config = dict(
    arch='unet',
    model='segmentation model',
    dataset='rendered rooms with furniture',
    train_examples=72500,
    image_size=64,
    crop_scale_min=1,
    horizontal_flip=False,
    cutout=0.25,
    num_classes=17,
    norm='batchnorm',
    activation='silu',
    pixel_unshuffle=2,
    widths=[96, 96, 192],
    blocks_per_level=3,
    block='basic',
    dropout=0.1,
    attention=True,
    upsampling='nearest_conv',
    init='trunc_normal_002',
    residual_init='none',
    optimizer='normuon',
    muon_scale='original',
    lr=0.025,
    momentum=0.95,
    nesterov=True,
    orthogonalizer='polar_express',
    adamw_lr_other_params=0.0022,
    grad_clip=1.0,
    ema_decay=0.999,
    steps=7500,
    batch_size=128,
    epochs=13.2,
    lr_schedule='constant',
    warmup_steps=220,
    weight_decay=0.02,
    adamw_weight_decay_other_params=0.01,
)
Rows from block 11 of a small segmentation model, named by matrix and row number. Rows with one number belong to one channel. Each number is 128 + 24 x the weight over its row's rms, rounded and kept within 0 to 255. All counts start at 0. Numbers have three digits each.
Before each channel's rows are labels from the 100 images, of 14976, where the channel reaches its highest value: "lies over" is the class under the peak. Only what is clearly more common there than usual is listed. The data: rendered rooms with furniture.
# convs0: first 3x3 conv (model.decb.0.1.convs.0.weight, 96x96x3x3, each kernel summed), inputs 0-95
# convs1: second 3x3 conv (model.decb.0.1.convs.1.weight, 96x96x3x3, transposed, each kernel summed), outputs 0-95

lies over: wall
convs0.38:132121157122120151052146099136121105080118117059099109114063124143168104113126085131133139111136124106116126169150125127113134114126150148131141157147142171138093102122125129134114131126111093101138109169113101103118157155119101114116151107116086112126064114118108119112129113109134111109
convs1.38:120131110151176119135128141092132140138091089097108108110116106116118170149095144105129127117134163109162139111134142110137125131091147142117125135126109118092070082121104118174131114123097135184088130085100144129101123073114169101141133166110124129095146105108091111132116091152133106133

lies over: wall
convs0.35:132124151120141123100153115153086093109126093080097116147139115142120121129135109104121095144154158099110128015112123108126132130139114106099132126131138126133144109110133108113146134131131134121121117122151144093115147112159097105137142129101136108087128105122110133090111146145126214091
convs1.35:088106127137108151161105098078094146140148135118127143077132096085135129132135108105111141140128170096124130010119094121115107124145149140151135125142125087137115124117115134120133104122129127143127145123135119111148073084095132111133125171155125101139116137086117125125108113126113118130

lies over: barrel
convs0.55:139145167128148139158171119127131144117168106105103129150121168101123138103125195129114113160135142112098166152155060107081110137145144075119114142124159116132136108107156132123128137118141140119171107151127140144160131104114119143135105159103103077126110172150128176145154143110143129143
convs1.55:125110107122159115127108100130168111158107135119128125105115056101107119125129076143148146083142127113133096148078139125132136124091106155124131094153102133121120105159089144150137130166122124154120110088136150132075129098095143096142104123145132183085140085131112110139080111125131145129

lies over: floor
convs0.29:097143133124108124133168117112103131108131099101123112119151111161141104116112110148124112148144105120159112063137143105156086128094156106110130161108104117124134097106179115129101120142090112064128157096142138136124122174100080111090189113120121109099142097124120085120137127130132140105
convs1.29:164144160144122127134081147130111102174162072147093123129093123103087101125135139142085129113134128141145132096105114102114152126139123171148137127118141132128075158152098108164128125110141134152098152131113049141129140107127160087124106181139123126115118124099113114171147119152128122110

lies over: wall
convs0.65:121123167126129115117102127142117123101159146074130126103097115151141119112127092147134129141131127129123136037114103128146105125119144119173129142088129146090111111109120164096215117116124118114148128135135149131107135112107132091119185105079145129099117102130149100131130145095099127137
convs1.65:136097153139116110123095118107136116149126123135109133124144116090102140114099142090109133078129119132135128047152131116107140145130082139145106122101097089118087076133115116142106138101122152125069146087111097108118104124113133122166085133145092107078119148131084106108136106118107137118

lies over: barrel
convs0.12:127116119125135104163109118159060130157116115142116152103106148117124099123097131121155115096109102107115114081140074111137123078108155104148152119133154101110101097105097106119132141120105134093139136111098118158120139101123157128157116111078108121131105101187143079110126115079111108132
convs1.12:107118119129111144137089120125124144157135110148119114113112131116101156121100131110129143105084131104109156096091083117124143119097103175108154132098110099119065119122131145179124137115124102138093150120142082113111105087108159082164146170114108103143132104104124069105113121153114108153

lies over: barrel
convs0.31:111109146106138134108156133111116126124119112058124122120142190143157134149135153131113160178122122111155122164136141113171092082166130098109106104138131119159064155097136138107146126142131092146170117101117118138127143167135120114158113134167132107148131107113131118142119151074173130115
convs1.31:115101111136132109125111155115109123189098094120102155084125132112121136130104067109130139091151147130141101108148080101115116118108145135132094134102121097147134118174079114110085106167131104137120087083119144119118156134126156139156119153098100115133107099171113133146130094167154142132

lies over: wall
convs0.13:110147153111108137103114118140085110123134127038152139125083130115084132103125161118092123121119085153160109089129112116161118145164118088134133106137119102128134121116156139133130118101133137127136149189126144058160121092134101111111144117151150100113098136134127108145140078127118140126
convs1.13:137105105151118108113100126147133177133100101164148148151153099125111176133093092105127154097139146174082128135098121130116126114135128159111127173105116154110127117135119099158135118116136136141103160079120135118096107106088146139148101182135141113117149089095149150131102129109124059117

lies over: wall
convs0.54:111128142108122134159142114170173120106146092137153103155094099126122158120179155135104158099150127168069114109137143115119123109132134086162116115123110076113139170124103110156119102111121150157100113135116137164097093128158123136086143134113141136135143180123115142081155141128154118098
convs1.54:089144122143143103119089108077098129139134155127080158081149136100113121127157120119139116124141096120071116109122107108153142133128120149095175124113154118104092111157105111162123095120111106140121133092125112110072091109097143139158141095139148085123120110095131101151101140102166130153

lies over: wall
convs0.37:151109150094132150110120123115126114081187141118148133121168118129175153148124157112117172166148147128169127106119156152131137119119104103122108097112109133118139167120189110132090122159141132121153154170110168094144118131134087115142160104095111127108091144150139136121132094167117148092
convs1.37:131112156136104092106135119148094106156117113126115160088119170098099098107121083123137112073110131102140124132084101112094111106093088148134114130115121136121097083172104132158128109120107142155091110123122085176130132114079111129123131134119114103130146107096107107098121100124148085154

lies over: wall
convs0.62:117123141139129136133166160110106122091129147075118105114069112165145151105145095121133092130151128120094159076116115093125139099091092110105107144147149180163150124141122118131140130081116104082134152099131117104153167113107131112085136121119130145130109109087154076139137122114122116122
convs1.62:111140125178111138118135144160153140151134090133127154113111102123106134123142138147092180097145138073111121119136142116116132103111132147164147096101137115111111098122143143131159114121102096157083154118115090108107155112128102099193145174077126091105149121081096109118114150145144114133